{"image_size": 64, "encoder_arch": "vit", "encoder_norm_position": "pre", "encoder_activation": "gelu", "encoder_parallel_block": false, "encoder_width": 320, "encoder_positions": "learned", "fusion": "prefix", "tokenizer": "word", "fusion_encoder_width": 256, "fusion_encoder_head_dim": 32, "max_precond_dim": 1536, "grad_clip": 1.0, "batch_size": 64, "lr_schedule": "wsd"}
Rows from block 4 of the image encoder of a small image-text matching model, named by matrix and row number. Rows with one number belong to one neuron. Each number is 500 + 40 x the weight over its row's rms, rounded and kept within 0 to 999. All counts start at 0. Numbers have three digits each.
After each neuron's rows are labels from the 100 images, of 14976, where the neuron reaches its highest value: "patch colour" is the nearest of a few named colours to the mean colour under the peak. Only what is clearly more common there than usual is listed. The data: rendered dice on a table.
# fc1: MLP up (encoder.blocks.4.mlp.fc1.weight, 1280x320), inputs 0-106
# fc2: MLP down (encoder.blocks.4.mlp.fc2.weight, 320x1280, transposed), outputs 0-106

fc1.555:507523511505571487504486479502454517447488509428613510528505465559466568530488480504490507496523531523461515593506525464460450440458456518562480450506505477519418493500496542486508507501451408536511513533463527497524471515507543451557598549468465462504551485455475473513523537572478552471495477434446458532497554548491522
fc2.555:560456528406566474485472528483552502523493541476523425443531518491455483485572503500485423559502487513500452577475529463550494602548444461506528459521527495549515458521434521616443479497499539542571542468417414493512440470455555540494520353506444549436514491446485454528473513523508531492486496452482464443513558489506533
patch colour: grey

fc1.174:541478483546487455462568462476565522531472472470550523464518463474417462511550476491504485515467481522562489475535484559473525500498509510528542431451475487486478470483526510539506487472524594495466506542559510527484491524495532472477522482469613485532561518569494449479548425441481554470509517586490465620559445512492504
fc2.174:502496462548515486508482545526413557513473431489508523491472524520498503473501419537493476512503554511497477488534536522455481457427513485463478503491493467552528435507513442481478461411467454512494526544525504506488541529536540430528476526492452498518488515501501520500555565474564516471470443502470450522503494449490510
patch colour: green

fc1.207:416472492528547549438497509531514523548533481449448493477519513535516488537455525482514514493532585543471532452557477525454515455515463519412484541474489505553478478485445551465452513470521472422472492463538513536481511486549469457552472480540516473475573564512484507589467533460435491501508521493474468543453507535505486
fc2.207:384515517613470538480477543597553530464500479474496535495522465452498504525519438516477584422479434489526498455488544519499572544559507468441528464458520517557508528518494482484475431474533485553555503483436490485489494481474548423478496544494568503572506553537437462446533493525505487516510620505598501509501495518488566
patch colour: pink

fc1.219:488468473555486496547486470486491494467504454489521437488443465476530460535552542448475445464506554539580488486515495527451523565546521534442510497521485517570509491535429531545529497492501430431519464507563458518520508480525522514518520567497500462510517502535435534483489487533597535489560506476469469587463498583527535
fc2.219:465477389525510535521623494554470487519485500478501464509437597457537452499466514491523597506516527536535489511541492563494472449460507475553515504526563538519436552495532483557401454497461463490473479462529432536534476482499542453535430570541580535525528532512480434495541511443388517479517494499464507469472506502530631
patch colour: orange; red

fc1.694:456499530503537510573497552510521538521442486478552509464487494505475478493503503439517574498470506477541511434522452481499520447493519465547462466509465503513541460641556553580515482489553461511527527549584392527468505484445472487471466465490514461455516530468506556491553539565482582451477618528494459450529470527493566
fc2.694:480561469496517478525508574514497494517511468385516402512535604475487494519411518503491605566520511505540515412520517445481546613461463467534538488491553522483483553447532493503505456428504503527580561560491486505463509472463520471417458449434429518545576485488527530494515558509536534482467450502509495506506497546586497
patch colour: orange; green

fc1.78:561475534461480543518535451469494517531419474463545468502506469487524516511552476468485514454469510492452470487434458524454479530524543443555435529571459479501537513498495451579504479580485454483566480548511516496515542499479542478497524501487500466490462495501484480420514486461582499532531493489561461462492481564445551
fc2.78:530431436531517467543456480421526510470518475478557405417442452513454576526420502451516458529504523475494485521449462487501398512521508491516494529500484509482462518466520534523464454492522514441441602534485541522532532536471485490455511456496514511446488531468577526516496489527572556516518453510481527485543535511474498
patch colour: blue

fc1.683:496477449528496494526470509423483467556561506476469506543414461499468499487504600533448550449554504506510515449482479409477560561487478536491502503462463546449516540540474504569531488463446526457507475562421425509439485462491531499470495665562471607423441526524442526500530572509514531397483460494541486491474504452411555
fc2.683:481430463457497518493525564408496421513530571518571518538478452451542491468441442522518517514486487494514469531530458446476503452405492480518481507507485482503502452518595416393449498523455562396397503486527469430479475497555508511468538535482538553484528482476492498474481490502490490462477577430464496565522511480544473
patch colour: blue

fc1.488:462547565451516446536443519537460507483504479457488451526502534489509436539517547426521463487582544532493587434491547502497481457521469587503443486529470550544553478478507522505434545508517520469520536544462484568562463439500453485529436519454560450477460550529519415475477450442460466575553529392541455520452512598464435
fc2.488:487509505507504520506465512548558444481476515589570478459502506568520553440451637503568508502499473478496492514528434458385492500481443545467486474513469475423465491554544497520504487572486506462445502462532484486478509482538487502535488563551529440484526555475534565487435508525507528440417517480474496500521510531469516
patch colour: blue

fc1.712:470493530477487517441466506496540495460538464460531427561541528506479561480473496543493460488519524440492540459580427521505550472494498547449525536506487521488440573419489471423517495395501448514478496521471453472494475493485535441558515566504529516457384522476605495496496515483465463543491478435523432438553511531429553
fc2.712:452423499481564487451463509557494424487465510433505537538500478553496438514504451498492523462438423475446453521525452518565471520464523496465440525469549536548474504507516432492506476537491552478457552431505484452544463509574488495512508511508521530465556549514538526482453447506386548465429456484535506499489519492484480
patch colour: orange

fc1.94:468475453459500542456593500497466503504551474548447535497489482581559482460548498536504548485469470558540461443503550438441573547556460503547468502467485501485474475543545531472552600463534516523524536484498517410549453501536439493432492578395474499484508393460490556518513475490493533501462476502494469547466410532538554
fc2.94:489507441558441535450529527493440497545446493536551547543515565526507524491475484578432522489471505488479538438564515526476515462540561498554548514508539512524453501514434453495579525425494550420470473461479498511491486484532505448478485543516568502478515604495515524471493519518570578524524434511504471470518471445494487
patch colour: green

fc1.117:530492524557428524526416512518476503539544552509499548486433521469473479559551501485558480524523478513481534496538471481440560538546499508487487474544458508461552577485559528500555515534499456452477552537567455509508461522556539451450484563518464438510493578496487518446521511496487517524480489490510443380454515510476468
fc2.117:492500523466523464514546516515506519528502477487536444469574524507544446453515406531548542474532451574505489453456493589450435518450496563485421518463516443491473522501507526397466447511434432518493486557462499485524499451503506470519492506565635460559547535524502533464508481530478446509451495484429508502456524464493555
patch colour: blue

fc1.332:548432525533492542497532565522554418518500472413486509507454423444492470524517456475542503485531446441555457458510502493527517476461436546473514548509548555462508466524539503464505492501556527576478503473497496526412544491623506533542507546427489433541460553445499503515503455525535529490569491542501495500527486506484479
fc2.332:513528474501516501430565451529393492493537553521544503517520459521548517472509567500536456440518478507457527520588465529484514461482426516523544447538547489538426469531569482458447512470437476498421519513459442484456479532469553488520541530447523526489504470456488467532475487541536509511480492447500521544510552513494509
patch colour: orange

fc1.743:512490464516539577527537520490474563469466539520467446419545514449530521475529522562449507435523526506551507481485498519485442537516526465493550448544502518484532483436467495507445553458460523496490508491574486490550490510519532533492490542414569543423548526552503497453470465418512519421558539480529474523466509472510431
fc2.743:511485525513544518474556552430448439483472486462496571500469516459525552422497486476489509492524425470573482493481567554448459499479511466496497458475497492514468456533562429518487589516462397587512523478478555492567455502479504502498504486506458461517523537482481548521505488515479443474513494546445575488505515510474462
patch colour: pink

fc1.717:528506480516483510453478505531441488445506532492551465513519440521479464427509471510491539504463471540548500480534483476470468475500539513597525480555497546495468495467422444503513419455475497463459503518514461557524543515614467476454439508524501610507581585527518556395501517542496518550512494509500497460501498522529478
fc2.717:515475538491528470441534495525469520519463492535499503513517477371549508543532487485508385526450533502496527501515559502505456472451546493530560481512433490440556512524499457545492431514487510573443477530510508504495515519515514546488483475490453478515431547495497565452528526527534514555469493479478486530458430509571541
patch colour: pink

fc1.186:452485516500562529466468491475534554546493556527469506438457564483430502535499468444540561464507562574558493475513493478553517501440471531435472515497579513457534454545509518479574497471452458431491482534519547467565517504442469488491525507492507479431597474490538534452490436507502482515492487531453490512456554479464505
fc2.186:483539465531453508451567523462481425478472497478516540481568535504486454473512581478506528496496544505474478520469550515482485475482512466551543472516499480463468500490467559503428440432465448545481556538505520529492528528570460491548513527494536538455483480491520486549496480531455514475459511558439527465435500511548490
patch colour: grey

fc1.617:435480577524513484475527501513519467578500444516551501489497508581520526503469527416530460524486576414493523523547448468562511518450504490523440444471594496492437523424531541518530444525571485474512559482475547556517458484537439510464516477460470519523453475484517548579503503498573466522459438473482573546501469446539564
fc2.617:544555459498517457497529501533476544498574499559547535508617525470501437538477566528522572466473495453509477457477494493502482477589459502505482490518517468567439494495485446499495440485438509499476423507444525523514416500569478515561435451422508529512573450518454485485510486517558533411464548482529466524486450443509510
patch colour: green; cyan

fc1.104:575497514434527480453453497485464509491443536521508378449519527468499526515550504501520539452545476521522529494478489448529491545498510481490474550527562506445462489537434444559459518518457494533442499542494478487481469482552531553540517605527522538414495538476511498519537524538432545458511514532504493510484434576474489
fc2.104:493523481575507478451515538503448508564490489516511498511480478479584538509455473474529515524492539497503435534481464440507491505409508477495466486440494548508515491509520575429487459453523435454480543584532507471513513514508481467499436485445543473513544509481433586510533497557542521573518608505453478479514468474433444
patch colour: pink

fc1.610:488516484490531539571549499535527535498523480511498424471552475552506480540481448532418483516439519581432496478456528408508469526496417535561505479504484502486541391435528509472499496440502573470475377506504552484484558500472516525491473501486480548450546446473476541458496523520485570481573430526528450492491553540512474
fc2.610:493503479444437504516470474503478468468514498442460516532472446535479513565553504522508504438457560502527512450476507457471494477458511435488464513460497491509429575525543574460471492506501532570487531479566504449509474483512539462504533525453605500464508527513484536511536494517509515557476498449499509469532530524562552
patch colour: green

fc1.119:506498465513482438528421508552511500498468475510494552431470537455473466424455446491469499538505537546533509479544451488455504458504478508474457467458489482433542582585395514457501493519483531440433506506460542603526601467465519521473473521517524514480526514571495533480525504482527548559536492496539568422531477432438500
fc2.119:526479518485474515499470483508491479535503502530519528526543476542455512554520466480580516478501525484528515490518459550503477499415508528543465488544526511509545501522513467502475495481525458559498466570607452432562476482464477471474409458524464509505491526506542546487534464546526496487521475485483509542555544545460489
patch colour: orange

fc1.43:571427488453470510452559517422534555453456543493457472514519467462537486454477540600418496480511495517553529532473492513451457538478549482545463444510535532455507502524417461550492501552500515513573539507513525486542491529448538484473492509545568504574492572537540480524507462456451428517563492509514492522521394525538487
fc2.43:452559527561547419478501470407526509493445495537446440485487525562492497551491498445478501471512529511553555518469544508520531515502554562498550461496423497468483545495467505425421518536504497471558493468540564517470501501525543508475471468500431460502445478512464540437511486573416447451558503580521521511573464495595525
patch colour: green

fc1.277:492493501477477518524560567527480479534487513565415533530492546476531482487488538460446578570488515488531545556439477497383506488558467497492498501508531486541468526481466519426469467467435504445520535525419481525537517388552517496487516446518474493497493528514450495502506517471504484500476495478534497490533499495494463
fc2.277:423548458524518511531457509522518495480486489541557470424485496531566470554528609496493465518514504498463517538463596445464561447543436496490525486422536505508513461543524494496498455490521517513497436539480495529507501471522552481462561493469523471561462484504570426461520555509550500459514561461445561493492542506475484
patch colour: grey

fc1.688:491560538493539584483411455548528474458439483455431423517466480457506507527520495460490548461463567518559491479471556478458508569522538500452500539514453485491500496503442548489499517536454529597518467548520480500545525516522498424538525503508456464519551481539548530418498463460491438467541537444512485493562503531535533
fc2.688:482536590582510524493427469478535557530473460527547553525469556465473506508484541484528572546462471524493477494500453512515447557366528500505496518476542497534497527521434487600498470496534527494469500505531568566541501451477471492494494579494459585490512501510503477535479473512473502509544514525456555499531557487514462
patch colour: blue

fc1.540:538509441469536435512521518525507568465494429496459429466482537488458566461419463469530491507486474508518495573497488532522490511521463502567435487496585529486476485509469486605455484545487465477500363534499526501487494472562467488542511569496553558431476448480517356488473568481481489613500535515475429521524497567485385
fc2.540:487490504537499483456556550492527495490525450524498478523485492607537541517530486456512446498475483478514486456474581540464489526494475488530517531495528529511515481540495439486425524465482418476526505522465514534445499488480492530503542559516560466539480455462488560456471452525454478605506418529494445540510477455572470
patch colour: pink

fc1.608:578516484466505449563514527426432493537496456510498485497519421493492509559563493582497517529525498496481530558547515552515492495465392529513443458521520484550515523525447520517458518531524469512523468538471517465434443521498473517481568499509423493419519509544515463495537577483441543434443533460485494503475485493520437
fc2.608:439440458500481494481507569466487509508454547477519454530483485520533426511427555511536514472550535525447510479487488456460524569511504487531519454501460419497451486482535495497451506549533508478443529456590498482493487506572524489541479517487497440513499457488446532491485522468501492497520570519547468517507535486429467
patch colour: pink

fc1.691:484489543523460468421443495442390458523507528549491459507498472569446489537487579519520526540514464512493495524532470497559499511471520532524535532536463520477480548574494476459488499534510452454558517542548500489429463484550582464519433497425434457491481504489554563462544503457482474500528475495585495558425462556451530
fc2.691:519493548525508469421516463400479482492484447486493511479529455438537489481522460544515417450497463518471497494530473533510588484518440517471474511508539474483432517465481427529389516532434488463501555502495529442471473495476492601490503452444457467506554496512555581534501501513512466469500503558534533520507416438436541
patch colour: blue